From a checkpoint of a small audio frame classifier.
Model: log mel input, norm batchnorm, activation relu6, depths [2, 2, 3, 2], widths [128, 192, 288, 432].
Rows from block 5, named by matrix and row number. Each number is 128 + 24 x the weight over its row's rms, rounded and kept within 0 to 255. All counts start at 0. Numbers have three digits each. After the name is the row's rms in percent of the matrix's.
# convs0: expand pointwise conv (model.blocks.5.convs.0.weight, 1152x288x1), inputs 192-287
convs0.459 112:058174140152142092147154122119148126150126164134119130149122085115080102137121114124161133151153109150143116095116132113148103129104126163139133144122166075149138144136105171136118161126130144138125108081103115131098120129089158133101149148161094134121109096149130119148064154069090115174
convs0.460 100:146121136128169135122104125160091115128141096141134119107119143114160161155161133109112109126155103160118149134153121091163153124132130147096141139169120124119133092167168088116109122083152122137129081097150113128116146135123143114151127144129118163134153143143133139159146136179126111141
convs0.461 099:078050110143143112097115125147129097136109128142105118120149156112121134110069129130142103136172098128093099116139135148147112111127103141111129147136093124178088073089157101121156143091120136093171096155149131119115143080136158173157128137174160127168120117089175097121152105091136130138
convs0.462 096:156100070158140102125144145137118134165124104129120113154111131110140119184113113123129124110133126110117123127122112106136203119111137104122172125129101135124131107120124114118114111170111101174114163103153172082173144133114146159101143176131141151116110164139120150122117139121091112132
convs0.463 097:111111180148132121139111145101143148113102123157088116116153141104116134133098116113117130126108149096117152143121100113130153157087124172113128100154114089101112116132131111137138125105124131100127125135097098115086108113094143138166113124082147153136139106102129109114134110110140169074
convs0.464 105:147138112128142095093145147133155142130135141123123139115164136136124119102111133088118158127112185098094146154134120139154152110166162104130091111158135131144112130144135165119122137131158157141110140067133134079161163074151111146109139142134121133127145164145109065134157150150108087143
convs0.465 099:141135126156114142138121100146118127149132111122105115140132130115136120160102106133139162161117102131094133120121130102117100180123137142127121112133117111075158155137165109110107155145142093087107104121089127135144119119110125149105139125075160141157115105098149099154134119076145102133
convs0.466 092:127155108108126092116109146147079128149150131119148142126206153127136133152136154146144102082159138109109117110131152136144109132140120121065154130110130139123109101124147137152139111109130151156130149162145172114137149095106127155180150137120126179148097132124118152128120098154143158121
convs0.467 082:095142106123112108173113133137151147129136110151139165137094154170119120132084119123121141153141164138137129189132059101122106147071162135145148134117085154125109083123096124141118140119136093103103091143140140151194149118136086143138147080114129105126139142078152098126132143143116141130
convs0.468 104:096090157122158108126103103119131109140135166125111133122102162130137099122156111105111157114137150157191132162149131072142140132103112161100155148125151190131115150118119128132129117114153104113155090147165136149160140108163127095133115139115125137115139167121111160119098122146154142128
convs0.469 093:083074163180097144132109136134158103126089139131161155131119141163119096102094149133147122137199140163116098101150108131125140125144132115150109133112096151125144148123089142137128102138128117169133107114107193186145105130143111132132110146110128138165114122152133144137108135128144102090
convs0.470 085:137113113096122125159129087087121104132134118154128140145119144131127128136089135125124132158136123116126100135115139093159153143115126159114103110166106116067114142084123115144166101166055140114121083092152161132177179121118132116152139159122142132109084140124151104172131104121110115166
convs0.471 096:158157134166113105111094175175119130100135113111128154104116152083080165127140160129137101141094133138122123120139108141146127091134122134091132131157118142179123109068091125141123139130133125111128161107112121120088152160137159131139123110123077137130165092094100137101126157150126102128
convs0.472 107:109109137137095163149163157105133146121110100175146070163154134108095145144127118117098184104180137082117110105103133128076139096132150093110143128111124124114144172149108138156147110148153134117123137152139134107124057092115134123115125137126126155107148123135096101160128125136109125146
convs0.473 091:124149080083100093164130110112128141125149165170161136150116126115143099154110132116162116131115098093135129146125106141141113116125157104142139172162102116153117126126094097196114100110181150082156145148147149140089137119081144142109134124157128134165125125114114102164119132177147095144
convs0.474 102:130131104102131128168131139107107144106128114146154092096191088145161111142159146166151125119124108159125104146145146171118137135083138122112139208132119129127106124164148106107121150147151090141125132110140137158133163127079084111113125149173116122119150094120123105107075110110119112129
convs0.475 105:138147139101138074177172149124105147135127135141106120132088090135149099121143128090159116143142151144142131116117117126143128167154137093099112150110076208164120106095122125093087072148146126167148134135097143149115115148159114137167112153135113198117120104089088120124132094120103133138
convs0.476 106:101136131088142147105095128158112104143124128167107122129135134117176090110075149162121120173103100134081123147147101134125152143135150145121168119093123114192150107122098120130162129123106093145121177122132127093096138090119085111123159113121123147133134142175165126173121125103145153121
convs0.477 094:115108094150165105126142149178114126132112126117150141141101166129128135075120118127126132101135099152132124127163098151101103101126131119128104110114113165127116103133118123088131106045090156085123114095142122174087106102114136131107149146144169112119148124115095147149152130087162144154
convs0.478 106:084139136167132175098122098108124167149165102122140157130095125154114126105161124123129135128136106092162125098124091097152113105174139162160126186129125155106122107145123138110156110109111130106122096143141103163150146094158138148087151154088100137132087100148128110117130138120183172125
convs0.479 094:126123149146145149115106063143121118121117141111094137115175100116135109105176133106115117101119176125108156112105163132144129086147077086109129140131152125150145169108164113159145127147110125115156164124155100119138124116083170151133176139112130115100152136149088132110089100124107136155
convs0.480 107:124118103149130122118125107117125120126149134132116157131130139151126111078074172114096106171109112164163129143167107118155138122111140134139128116076122125093096130144148132166107133134134150153128095142137129083181162118119120111112134127131109113164123148165119116126130168103146162139
convs0.481 093:140146133132151153143129125133138088140155068121138097116176137103149117160119110146086102173116117122094126125146118117135139125126112154104170165114161108146133045114151117142143132154120110098149123128172096136154132152133142085106172177107114114147140109112153120098146104142139160138
convs0.482 102:115126136151085146137134091152133115065165116141162148127180157138118059144144101141163172142125106189153131146123131114121117093111089148125133158137107142082080118148114118141162112136133110133147151103120138115118118115118148128101143072112092171164156087117170153091102143138124135110
convs0.483 115:161105124111181151179109122113144149180084185154136120143121132121101131131098140129113138120103114144086121116141113166140107138160130145126104124110112110093149123124152122118146122123116133116146160176135149105105157098155129119091098148134159102098111114104134107121112122096099120113
convs0.484 097:145106120144141132104108101112172173135140108134142093097161106141113156116123155138128145151136119136117144141119099141156098153079158143113119108089137156128129164101144164143160105120120110133117108089132124120142126118126140129148170102108109082115105156106156129134111132093137113157
convs0.485 109:152129089144166097127149081137111152096118116120161140147139108131117117124126131144128154140134142144135122118132145104095192120150126153084143137145145127148131113159161141126107103127154127138116138114108090100085108165088107117108149148116149139094152107140112186108120150133138145144
convs0.486 092:154132163114116141133125131106128110122114144091115123136061118107096137086147121108100133175134148156155135116128130120161124099106118130121078115147143095175180120121142137141128137150173154105126118137122120141125128104118142131047095095133103171100122133113115107119100123153149178074
convs0.487 094:112082123093164084107120131060147129103165145130134161131163106126134124147104101110133115090123091153129120134127104171124124151107118109108103136175098140128140108187114154127094114136120112114162087113089149116166126136124140080148131133119139158149131096163110090141096123101095119115
convs0.488 106:141108126119125122120104141166115162123158116159139141115114096140129113133100119123159084119133125154094111130135143175125096144131095130156158134132117139145092130132110136146127153127115169127087130128105134150087118109109148157122092099170097188116152154160114126133117165104166122142
convs0.489 086:072130149126132136110133119121101115138154143081174148132122113095148119122160140115128150139102139122088155094109090128085126154112159158146111106148104102168132171086090122136115114106093139140105167165137085158112117105137126138130157116188127115110138137127092124130153130106108128099
convs0.490 103:119150159146163147141156116104129130099117122111124122121115148095145105132117117137144129128127132153130122158151136103098089134126107125161141147153093125113143104113131099137170121144103091093143139084131127184139164149120129114128114133118147124153129152109128148146126122190126104119
convs0.491 092:087120144126118135132134147118109141115110173111162114122147152142107111108095114104087154114147143127129095114127070152152115094083166133118159124128116143159158124167074093144168137142158149142094147157082113115162120124163132162141133099149117093127141147100135127093174123116116137092
convs0.492 093:074106100108113132132108117172132141086116119065094171123107121134117149149143152092140109107144137107127140132167142115125118168123122132100140139146094158092170136118122102112144110077139137149145153133134141158105154097133131154165150126083121151133080116115135134133132120170128096129
convs0.493 096:127147114135106138151124133123184131125141111106109117119170099081156125109140123103150131162122155128114137115143142101145131159129131083128136160138138139089135156122136133139112171129176114150150132112147135158093110100149135108108065130143133179134139141113169099100142078147077123149
convs0.494 108:120147143145120127137109127118101123131148092079149070123146128059127085171112143115173127150183121163154115133103118088083180116166123140148115143136126162132121146128163145136133132110126124107135128139144132076158102123165139128098108104130173128149152161138135085132148095170124133096
convs0.495 095:160150130101098134125138136089161127118100188139152121126156111154132107082098127111105140135110169131151109132167134108192137088089075112118146121087107103099155123097124145118137128132138150130122079117118099143074124113120120144126139131112098154121157174153118139074149117118140140116
convs0.496 098:117103140110162139117112117125073140066092054151142131147168153110081136162124128147129127153137162151093107118138142141120130133133068111162141189116111137123122116115124161118108123122132098136168118125071127100125104147135110110117163101165087113116102157143134147134066158139098159108
convs0.497 088:119122097101134133131127118149095118137092122154109128123146141131099124144160132134144113173107146130121105157155098146125184157090150119150096122118149102118098169077086174114125162106143144126101104134171108146173095098110080145141140135153133132133130139128154133127116179091132158118
convs0.498 093:179106095177094144116111105158120123106145149090163142119154159078159107126168154114134138185137124127152116096121136157096136110144113167146095140115099103174166095091117110135120127132157133134148087165164126132106124129134158140149109127107156104136130161161156108126146145150092157138
convs0.499 110:147166108169128112117124151142155115066109149145128133161132088144195133129169137135103154134147142116151089158115098149133164173121145118149117146083123109098125161083143123115118149184131116153158093083123122139117147125132119174099130067138143140132124135068149110138143079128142123115
convs0.500 090:127188124103108114116117123131113136102152143124110092123146173134162111149149142142115118126097120135157120158132132091112105077103148103143103114133183145117127103124118125132156128097110090121169134111126097124113162137114152099119079121152128128102158147089144121162134141126132181125
convs0.501 103:114135136121190110113116076144090151158131170133121141152110141142115164115125090157137122166122111123099107146117133115169146075120118098133113119108086100143119129124121112151129140159136094146147128126124144107105128113071129139140162139136145150152151175130103161162088099184121112134
convs0.502 093:133145108140123126139121147103119114156146108121094137136122138100125103167071133109159127069172133170176178127147132133154168152138115110113134172149115134121141186123101147090112141161113115166119105146164089116127084112150160133158160164158117150112125121152105149107160170125126156128
convs0.503 118:093152138084142108136141132121124141144098157150139125106104144149165122174112101163162170113160136146143079105116158168153139166177099125102128141131112104133123101106177136136088127099134096137081118122133126155114126115164160115101140132082145143111141135100097136089166143142144135112
convs0.504 090:114106131144128114148140128159145141150125102124167142125133108111131176122106126136092128126088096134099135169084086193112122140125106160084094137140169136120110128161128124103098085127135112169132125144132154157086154161143124100107136132116124101135128160150145118146134162126085114127
convs0.505 106:162100110135126114130125145149098102118119132136144154140151136115099129128113119096134148111151151091131144126134141115138147146148108139111123125126109114081134090167166068083107079145139120106145130111152143206129107117092160078126163107165139089146082136143131112118146117094122144133
convs0.506 102:123119099134129130123107111095133171129125121127158128146171097115135127109121150138123124121106131094133109105169161165096143072131102166164111121134092120102082124133135118093174152156127125146114134145132158108117166136138109153139176129087121151167110124175108178096126153119120179117
convs0.507 093:147135105149143140121105113119101131075113137141098107087151097159126086104136105130135104108101138120144144128183145133191123114127096126086159164111144118166088183112144120136136123117141108166119141108128112114109131130101170163148116127094083119108153116097106123134121153133120137108
convs0.508 104:099139124161116160143074082093128160101096114112076114110113138173131172142121113117110111099153131155099152126188144134103130127146088156136138115090141140107119177121132153105125152130157147117147114166107143116105110112129099138115149120209156136152106116101147173121164095140081125183
convs0.509 090:170154107117157106135118139160118118116111141135077136109122125108149180098099110137124141120128119135099160125128150128134189082104157099076137090143122167121147132140145147151162123099135121166145136114136090132146106115152115129112138141136158135123141155140134138123128119122089119142
convs0.510 104:126147181146156073145166109126159145122101103131125124134155180155167178133100084157110134146095110118151124064189108117137087152109148141146154131126164085100155128143161117080193122123061152115118162122098154109125111130145121138131121141131141165149132076116141123105137126150134118100
convs0.511 092:156098152126155097124153182125096124091115086117168147109134108136140119100122153147115137161111129185143141067121108156138101114161116126117143145101140155080102120136093121130124118132147134132097159084210122129149130117165110144137137127139117122081162156157133136120149139132098154124
convs0.512 103:106157106136115114055093138139094130126136135139106139124128156094144070178104182107163134106163146076168102128133090146120153123108087161144138141127112136128106103132130113162149083118103131142099105142149134114136160095132098143105155093158132145137113111108104151157151079133180107136
convs0.513 108:092149068104113116133136160103132187138161170086128148096093139117117146128130138137116127118102126106140169125137120135103118102099132167145138114147084121177135174165106127153129146083128113123107102146176151115128152141095150140149142162111132140150154115149122107160150127113102149148
convs0.514 098:090104111106143142121133119092134123138081099136138145169151138114109149146152147137127139145124157121104137122127104095186149137160096132117120149128100136153135141135112108108127174138164070148182132124112135141082133160118140109117134135105108117115084097172129179114143164131153094126
convs0.515 100:110151136151151093111126126130136147129092134136139145092103142117152166079135124149155145122104087150110095134109108086164144151125096114084148111131147144133139150110160108123098132123136101168137120119115123111108110158161128114175120149113166124120122113130094153086149112122124093116
convs0.516 094:113145147109182103128114116133088156115147136135138158142090133176093194123084142110131157113126160139165124134133121156136101125097146157133148149084133122128126128115118149102139115143112066133147116108108112091110141153129085155105145144099090145103129169153128140148140106160172111112
convs0.517 109:143155150139123169121157119148142117147104123125117116139121132169108138167131130109149138124122122134099109110129137119134132106125129119131098131167129153114123123144114139134135124092131144113126154136121102124169132123124128134104101144139101140139108111170106120097184178100158148111
convs0.518 112:144117108124132116107124133132107114116119123107132089098131122110108142125155112072134176131147144145146087126140119155180124147125116152100082113087110093100145108094151145117112135096138139120140126144055125094120089102138136120152095148096131123128146172093118121125193063146095130119
convs0.519 103:120143064140127166144124145128119114128147122091141130138147137100111154149102180120151098112099078157117161112162104159120130156110112088124156153096114134147145119135141095128150104120160151113133127118154090145121090125138130170145154161117137122161127129133153110134114105172161123131
convs0.520 094:117128118113143120155078082144149064156115153119133128117122125120129117107118122112167150162141104124112162116133088129094153147140114160134129123129114134106116074148132136165131145125118173115110129116074117122122093097120111130074129149147131167160150105098122119166101100145172152146
convs0.521 109:138101152093153161116131115120135099130139139134154112133077150143128155127153123106111154142146114129133141149157101102147096121096155136108112103181158136096112133094138156094113106177122130115154139116123120131131125167111101140091136163091166078143182129113131104122087150091124166119
convs0.522 100:127112082077155132104131165097105101161116127106095112131133161132153134151134108120109101147161165140127143095151143135129100118109068097130155152154112156054086143150110107114100059170139155153112118166146115104097104054142127144078095123137098115154153138155118101127103132118132158140
convs0.523 087:108082137140144145139150110118189101169161098108140093151093117141161119121097132163149115158158107113131139145117170139136122083147145137164151122105182073152124158134142146127150168205156115143135069118131127173149107170082154123109149115119121088066112134119142134081145135121111131135
convs0.524 096:104158167101155161132130107125151100116081154143156117132132097098147133147158136135164199112084103137105135111141129105124101158156107156128117144119129144178117124129137118111142111162139177159125134157086073156122113102142126138097107131155140112140139173154153116114136126136156147138
convs0.525 096:123133098150144120099151135126134130124103154157113106122139103150100125094152148137138083126165070130166132137170109131136111121173137126118160084146132151130129108090095141148134083140132144127122155116120166174137090125074159170100119152119127130106150124148095122118075139122153130091
convs0.526 108:129108106127106143103104147138136128148101132161129128125132143173107122125138170181156181119154127118134139128116087102118118123106054122080145122156105099110125119117131168134200099155115103129111118100103083099128104124144094124080114115177107116119140139109097092107092129087176087096
convs0.527 102:130133145125074141136137133158119061155131119102112110116134114131160120128143109180121138142099115111147139164137117168107108121133117130112139097143145134116136093119163117103169126106153135092114121143085131129114146131066111115121088143118100126117138099111112140095118115123148090123
convs0.528 098:159127125136166124127170151123124129118161091143086129178137089129116130075171092099128104153122154118117117116123107127169146163092126091152153108118148161126160140096129126108092112129121151122124136115150102153157203169160125082154114171139127102136137113148086125138111154089154099120
convs0.529 099:114116139161141095124111132115136144104153103150100148180103132156137106185099155134155076152083164119129119140115129154133146154129107111145104138124125109133139107147123125157127149143159110108141146145149127099128124113135121114086066134099091125153112126151107099133127129134149157097
convs0.530 095:140159048135124105163096131158154138097167097153137121137135171154101113111159129104123092124124127167127107173135139132118155090112136118109109083151129142144117144131128138141096123134129122162133145162103135177134100138084185135160140106159103087127131127133148124116126103128143139158
convs0.531 097:161110113143129166121112136146143120182104090160145078135146138106142093122131134104121117161135132141132178113128155079120160096093111109142138090129101145141126075106177139122160129133103133176173147073135143158167147083160073149136115101141108127128171132122130174152169073097163126119
convs0.532 093:120139129084143122143154110130171125146112111167192140115110100117121132140123118139111123156160146134121124150079079106117117126134104119123127137128115139091085128123118145155128107077147113121132098126111118129129122142080167155143135165121158108110142140165159117144108109100123094136
convs0.533 093:140133116106111153144106094174124145160134113118150127142169118094128117074138148092136133095150113136125137103152094133125138085156066133133165127129159114114132154121154098114116143093158110145147132084093142175124195166169141109132138130104118125126119121140117144113142149128101123135
convs0.534 100:147135087145114118130119110143128151143137156158120150133122102149110108107104121118116134112116067133096132128105095122147130153139154108147091163089136149134111143074092119159145123138086143120173149135111125121144163126129119122127133112071168159136196148102124133088090144137168138154
convs0.535 101:121130096126187123136133146122111099106148143137094107124151075176115097117111113094136179142147100079106103143105161125163154121158087165140163141119104122132107120116156175158146106139144144101160146143158129106076107091154098136104118090100142100099109146121145138139150110140109109094
convs0.536 097:141095132153108124131145093149151102134101050107114115112156128163114143101109110115122148178152113143116144165148118084156117082104126144152138124093107127133155141132142130157127102078169160125163059104103113112131152079170115116127136141129136175124116112137147125105106072120142131123
convs0.537 096:113167122140146127102108135102147095134150115153088139140124105098124147156149090118141141127142133092131119147135143123139151114124168146131130123118106157163141102146093112122127139136113122130113103128108177148088143149088108122124097152171169146090090170101117118138130168118188147110
convs0.538 100:163139075160146120113162104115114135133123102134100124164154135110125101155113109137108093120118136147106116164136119161145124146155126080130133122116127123107149112138163140125137126141082078156140138124151143133152123132154138116151111105126125132111121179160105161147092149157149130185
convs0.539 106:164148132094151081046130135119127120134140136099139112107176112140131124137140118086132149133173124095135137126122147139151131138137134128099125145103118131075141123109135123119100144141137143125115112147126141150142122130122150159122123143168135136133142163146132135097098177094119147090
convs0.540 092:107165143138146134134156144142124165134105126091144154105114134090126146121061150148131151132094121112065156137104133106109162170113077106148062146123161091106148106127112157074102120150106122159096108174089161154123157105134079148145139135115143143167154154151141143147177103119173130147
convs0.541 095:115136147129116139093111111156104103138129102151109086124133108083153144141161112139153126122134121079103117089140144131155123120130150169176078138118095107137118127148167133116093120158159158137174168104148147132157151076107139151071114143159167111149152087129109099058132112158148149112
convs0.542 089:110146108140144102121200120143131124125142081098150091159125126083140101120093122082157120125175107112139076087127077109137129099119096105195115155087186113138136099117115102090166134070106172130107091132180082150152118094139147111131152118141131119089128121116135126151121139101121129160
convs0.543 112:142155141125111127138136162153049137113117132133104129158108115139084102126170125107127117135125118157130105153131126110130138108135155140116083111132125123152132150156154145082127137115141137075147128178173120128097154139143134104101078102118152134118169141074122122132144122171094103140
convs0.544 124:123146111109141152100110113108132129146118168111126100104179111151089110120155143128150137117124125153106112148136114149144116145136111111123147162133092095116105107190115102174138114155115083140097160104157150092131100140109124108140103141103106177111116147121128101124170114126116168127
convs0.545 114:161138148102151138179097102092079113203143110124082127137112129164094107111143109131161120122142148164113112104127117089113124124142139132160211121137136150138170118112127096123144123125137160147145154127165138140138127109116089149117139101136127148103150125125138129150109129136144133137
convs0.546 098:125138125086099139135135119142141147099140116147124088091124143137104109106085110128151140146105124119131138109128126133114139111111083129108115077179135138123124142136163147133133150132127151074131123131083107131121134081112140113082127119123134114126123125149138122145125111126135102118
convs0.547 117:153177100109155080124126166142144116155155160139117129132129131137091135108131114145129146153079102130126134143106118114110166111145163109167114073107140122129109156105126113084102172104107097136125167101132189100116160105087122152134165131103132148093176113090142151128135158156165156152
convs0.548 098:127128094138133107135118110138154138136136137112079124102156138130120131154099169132089119122176105116136139114146141141074100145115136126093118124154117118118129074079126115135112170127135115105154147118100137139102101129132109107104124155086088154145116125146151138133154176134108081120
convs0.549 095:128103197156087117155136137125120152110142110107122148126123101081087150119164097156141098126155176091131131144118103132141149116156099111093140125173056120128122100131107133111136144120097114080121136153140166097099144088123108140133162157143157110123166145146125194103171105163143137123
convs0.550 097:116089115164067166118151092075142137104150181123109101136130140107126109153134139124143126150112095142113115129115117142131119122129139112120101079129132079144200105082124103143161156130174159128128141144141123099120089105128118134103120142131148170124148115154147103133107150128156105111
convs0.551 107:122103106159130126084134097143118134088103139098150170155096079123116106111107101116150050132123143152091123092132141165068158111142142109166114079083148147123115137149197151113117145144136165142131133095172133142144149108098178113168148109108087122123140097125138151109130141124142082125
convs0.552 093:127135159141141157111106141115077151140149122140118117158128147112137160125118156087133133152131114148150147152229134138146159138121098137126111140120111102110141094160125090092132157129156116129153147155135113154132149119128115154139133124142118140133108112140133093108153142124124150172
convs0.553 098:097118173143161158109139124102134116179125165128158167131113081158109121122128137141074101148167158083086115162166136162129088103120135171123164093137112106123155144158146089132137150122132119158147154154152146130126155093161183137114111106124152130136146137129132082116131167150117134141
convs0.554 099:131114120103136099152130128139094101158126126139132127129101075082090139129133119157110081185132150154145174109102130137071171073177113137120118155137121128128118137134092119136102118150140153141145132146149111069147131143177179107098188128138152128093094121103180124168116109177129132141
convs0.555 113:110101104148137101116150118111122107133118133101132148111121109111135123115117145121124097143088142118103141150047091126080119149112113150146106088082165137133126113154147094116136148118125129053117115172153129138129114112136094144085126139107107107128115110150092142149123118108125140136
convs0.556 104:112143138167107173125110098109115134114111112110155172123155121078079109145142091108126122095126127135132140122117073118111172170155113147111191145145121103129164121125092100085175174084116104128101101126112127145151127140144132094097115125145134125109124158097147191161161123140094153119
convs0.557 108:096116134153155154121132115151180109140139118104172145146117107149113171111154132147135145169155113145163114096147107149158120129112137144115130154117151168089120136095093075149155097148124098111085116125143138119147116173143177120098127097147098106118076161157102168125075120109098139144
convs0.558 091:140061120100132133088124140134141131130136143122127139096171104149144127113143100099131127095152129161128104168102119084119130155160124146138139127138114181140117096114137126122158093159081100141131093104121123149145102112121131143194145127111172125142128120133102123145128097105136193119
convs0.559 103:122069133119108113132137161153178143157157133077107135165098149129090134118138146135124119099152137134083146131103129140143116145163146143132151095127096133115187169118110128129159099166172108105134115122128121113181129157083145176141127086143128113140147154137088117146160126111138112073
convs0.560 105:137107081088126114112109128102099162152137117118151137156085075131192167101142100127088182124102133125137136123104142102149106136152158118160096145090136172162129132103119146121118120174127122093125136147167161123150130132122131115108124148158136153133096117136113136131153138118156129153
convs0.561 106:077118120095148125114120140156097119130116160115121066114089141109115134113142115110118133134164136116159128147152138137104096142104161148092152138115166110118130162161150129170150146123119100104138144195127133128129150127119127084144121159103120131126123108133142150115115131130135145096
convs0.562 094:107136135120164162152092072133165155129129118155156100178146178141154134091123122090159181158128119118110095164141106121140171123153129160153160138122164100156088164118157135132104127133124131146096146133134144169124123098131142130092152153118129125163107155128130125179140084135118150092
convs0.563 080:145181130118113141118107107159145119131115109107121095137168122131166110125065148171146144104124120096144082147175144169145103111116096135118172116127112114136137105159131117086154136103112114142152108134110118139091138109145154121115133117119148114091137128119097105116105098124184072086
convs0.564 103:129115130143112097190141132190111076159107116070154112123106110123123102100148106131142124129146142170131144141128138096101113105143171150148125110123104143134142105127132099168112112112149177135132128118105112145068109159155143154121154149146136119136150119170087149138122130143119125143
convs0.565 094:137116150106145140099151087136100152078168121106098137121098102138143117149103132123119122137136165088142093122132087149081093082135113187117103118092111126176137137165120153177150081153136120106092089142091149127088165143145092138122086111154127140169194113116154159082123132117094156140
convs0.566 108:110135114163131115128120122146146094145122165120103151118155150116123144117170136096130154122171178143141117094129131091150117062120093147144145134142118160141130171145132110126148116122113122118105144153076110150153133149117091140153083138150149108099143155130129135144108106144154113114
convs0.567 099:145115082125126137105127150187147084075110141065143122114129145102140126145144144089170140148134149147135116089125106139184104165078114135111098182138128114098118146104150127126139129108163116101123138152131130170127152129106147116168077150098155127134117105147128135100123109180111130125
convs0.568 110:145143168097132147130132100112129087137118091104116158117107168111133139096118131162126142119150139161155109115109113098130146146143130119125160107146142114135133103118151130136127104123140154083087128118080145071118132148117111132089102168168105120099095118098155168175128145111081156147
convs0.569 098:144095141114106111121111171125156110127096130120124122115143114145132093166089165141123127107114087144140094162133131118143161121117128104113099123099140116120124118134122148117155100146088123106091122158098137146108133109092127105118128131087105150083134108108154107121110122089145121088
convs0.570 097:126124164155112152133126158109114150125133115058182124115143084133129185084134135175167142145139099144088115138092177121191137087094120119177108154109100133165141122093139111097114126163120119113141109113131128129129136157175144128134133131098150124140121126135144126156074100119134114102
convs0.571 094:138097120131137161121140144159157093172131128175109135142116147092170130117146102094174165128128144150116147114122099161156100099079132179137090180121105124124139148107112120137085154123173110108129144135163144112117124141118134135108090103152129101125137130085139177116139105119115131125
convs0.572 095:153141136145135102126142127131133117113125139144168124086128116186109120111139119104107122093115129124154127129109113131162177155122104133138136145117110139145087129146115098139126133125086127115128150122131136133172133089108138119100089109102124128121118179132154140147150142146135084130
convs0.573 100:130105114141121119092116122102134117104109065115143134181169109094123111113153121137128142149120121134150145125161133112125133117115095101164126136125140133104137167125107104134115152156150095133148149168077109091151141108140103127122154148103110111128113107122097100150121108079166074164
convs0.574 090:086156119153061196134115121179151078132138116130104129116141137100134113108137134122082124140125116104184111103101055092097124139119124128098172138086128112139089137133117099125149134162130136170126128130128156142132095120137166143122130101129149096085157125126113135159140126106150110139
convs0.575 091:151176126150101150120160122119158162147129136152161148126144077117130121108138150133157109116140122128125101103102127126113139101145144113108143132145142112161111133161124149141080153160128154160113107134147146128115103143138106151104193110143162120097165140059081107119169096138125106156
convs0.576 089:135109104126121152100095147145119092127131134128120134100156124150124116129077139152102128117075151190051133134176142161088109086162048097134135135120152137117130112137110138152146131116165105137111149111112128154122135111137146109146115121138129127142086177125149119089142109157113143093
convs0.577 108:147157144133086096100112108159101119120144124142154120130083099076147130101159150134120150125157149092135122154113131128123155110107123105095096176113154145120115121090110111111153169093138136093144134167143166127098086149178133143132133150130085134139114115143148160150179090118152107145
convs0.578 103:150150140166146117132137132141153111151156142083102120117137140113090161107112135144087102118146163118121130114097129098124138125121141094148137119127139126109113092150127118179120111205114130106185161144134119097086137124157140152088141099066129118162189157144109133155154152114152147088
convs0.579 096:146112116141164139109119119144110147166122114164107120094141152113113109115102105113090139115115128120138141104132142129132097166128109116092086175169097098163158133119097114129095123131106143129163086122109086184132107113093142118114123131107126160133096103094146119127158157169122132185
convs0.580 092:148091175129148129121115103129101125107119088130141173129132096172133107110134097096138172105118092129104167134062122176133135090105113105106121122130164163097120127153136106139123097069141097120137118102122124125146131167115127144145183116132147143132143151117113148103110163157124140118
convs0.581 099:143127153123143140140118139111105124092172118099163144103166141139114122091141133116120110112136127101139124157124121101100130136166126142137125142118154095114117119130070103139166132142096128175175140134124126135147106135164118134087148099120120133178140112158161163103141140142102168120
convs0.582 116:091115090104135137129126111085127134126073144153118131150096161107152115134148118114142146122170121115121196163111129147120105133140109143111110123118145121129130126164111133131161111120100138136112156126129132152143138118147122103130124152120134096139104123088105172171094178122188078147
convs0.583 109:137081117150171095121111096130140158101143117135123079113121136121103146117108127133163138129183135139120135132141135114140167125152135102100117160094147120164087158124112142128092104140122121136106138119123154103138123158137121116107148137090121121112130110150102084140104102127095158141
convs0.584 101:077103096144121117104112126141133126122136113145126133120135174130068168110117154115121125136128146157159179128125154092173137151118122094140116068148118129115115167102101149131089129146167139137116087149106140134103125118150107084088165116117170109145117163124148115121130128105163115102
convs0.585 113:082152154152140108116132141094149181105150119142166155085092083123120156126128116147136127137160121133115170139096121133134115113153112125111121195094131143148115143186105111117115133133141121145145157136138117127158114093135113102115100103098129147099151129108125134109132106141102078145
convs0.586 105:102131120124126152142131164140114125108137132163106159166168167098125097175139137190178152160123156122137145148110155096119088131114087106070122088122161123123095157112180131150130124114100118124177122102083140133168138111120107108167129098107152106140123121120136095121134078141143153148
convs0.587 106:122144154133151153081118083145080140115138149123135143115138133164150136134100135133188118119119145163120151058106111111148165121101145158191117102122133160132132113118127149134111156085177115191130173107116144120124149128111138164140108134141056126134119131096118135131104137131131157125
convs0.588 091:174116179084095101112109128112130178112107152159102150137132129180163088094063124145132183108099120154126132161092149148115106131152153106131148121108155118156149150142129122115173096142117119134108066129085138107125096137086127094134152097137116143135144135129147097139147127118117121115
convs0.589 101:116122124103141104101134117112142102139124106079095125102055152109123086133100114149139153153134109100148091114100113099157185104122090150138126170151123079120106138155117152117104152200105101162132113118150163094147138122151153138135132148113120141181103121095117107151127143153109133151
convs0.590 100:192152140137142182135117140125112136110111134122162142115159113111121123127120158190110144113156135151116070132135118112139135089119152149118111162146100103181097145121126116119125104143092111139162128135140161107164153131136111133131120161133121139120103169154134118155132151128127180146
convs0.591 091:124111123107101099123117120088098109185155107134132104110130140087175152142128154117132164146148107101088156116158122116178143168078133120105081127110131105158087120164137143154203147089116144152146115113098100138148103121185128142135119099109142094126149134131133126156139091087113103093
convs0.592 106:141169130085095101139074084095109171171123145117159137139135095136078134139136083107128111061102111116134119146139151129137106122119105148122139137107067091111100150112137156109141108143125091153149121169141117138113131158062116108105119097147119139136109128149147174123114102173106137108
convs0.593 103:183079170150093101103153130153138121124122146173165141135116110094145084157107109131140124155126148117128081086135150121133110140146099118123128144097115139116145086105117126132109089142129107132138100115123141125193106099158110086145103130143154143138130146160129128108102099124150115095
convs0.594 100:132133110163163127089105100096124093135134123129152163167146121141086137148162153131110126159147107098114125144121097115112115119129137120114140119137138103181149133146123167109166136158116087163099133132170118146118132088136145152128109161133152140127142126144114130175132109105180101156
convs0.595 093:123131155121099121108144178126114199103105146148157087112073152136177123162120071104091142124128103116156114167164159161105113102142095139130124149128102169146139150117106108126140110136117113124113154116117122083172137152121157122133183107128163131139146133128126139135134136151102114124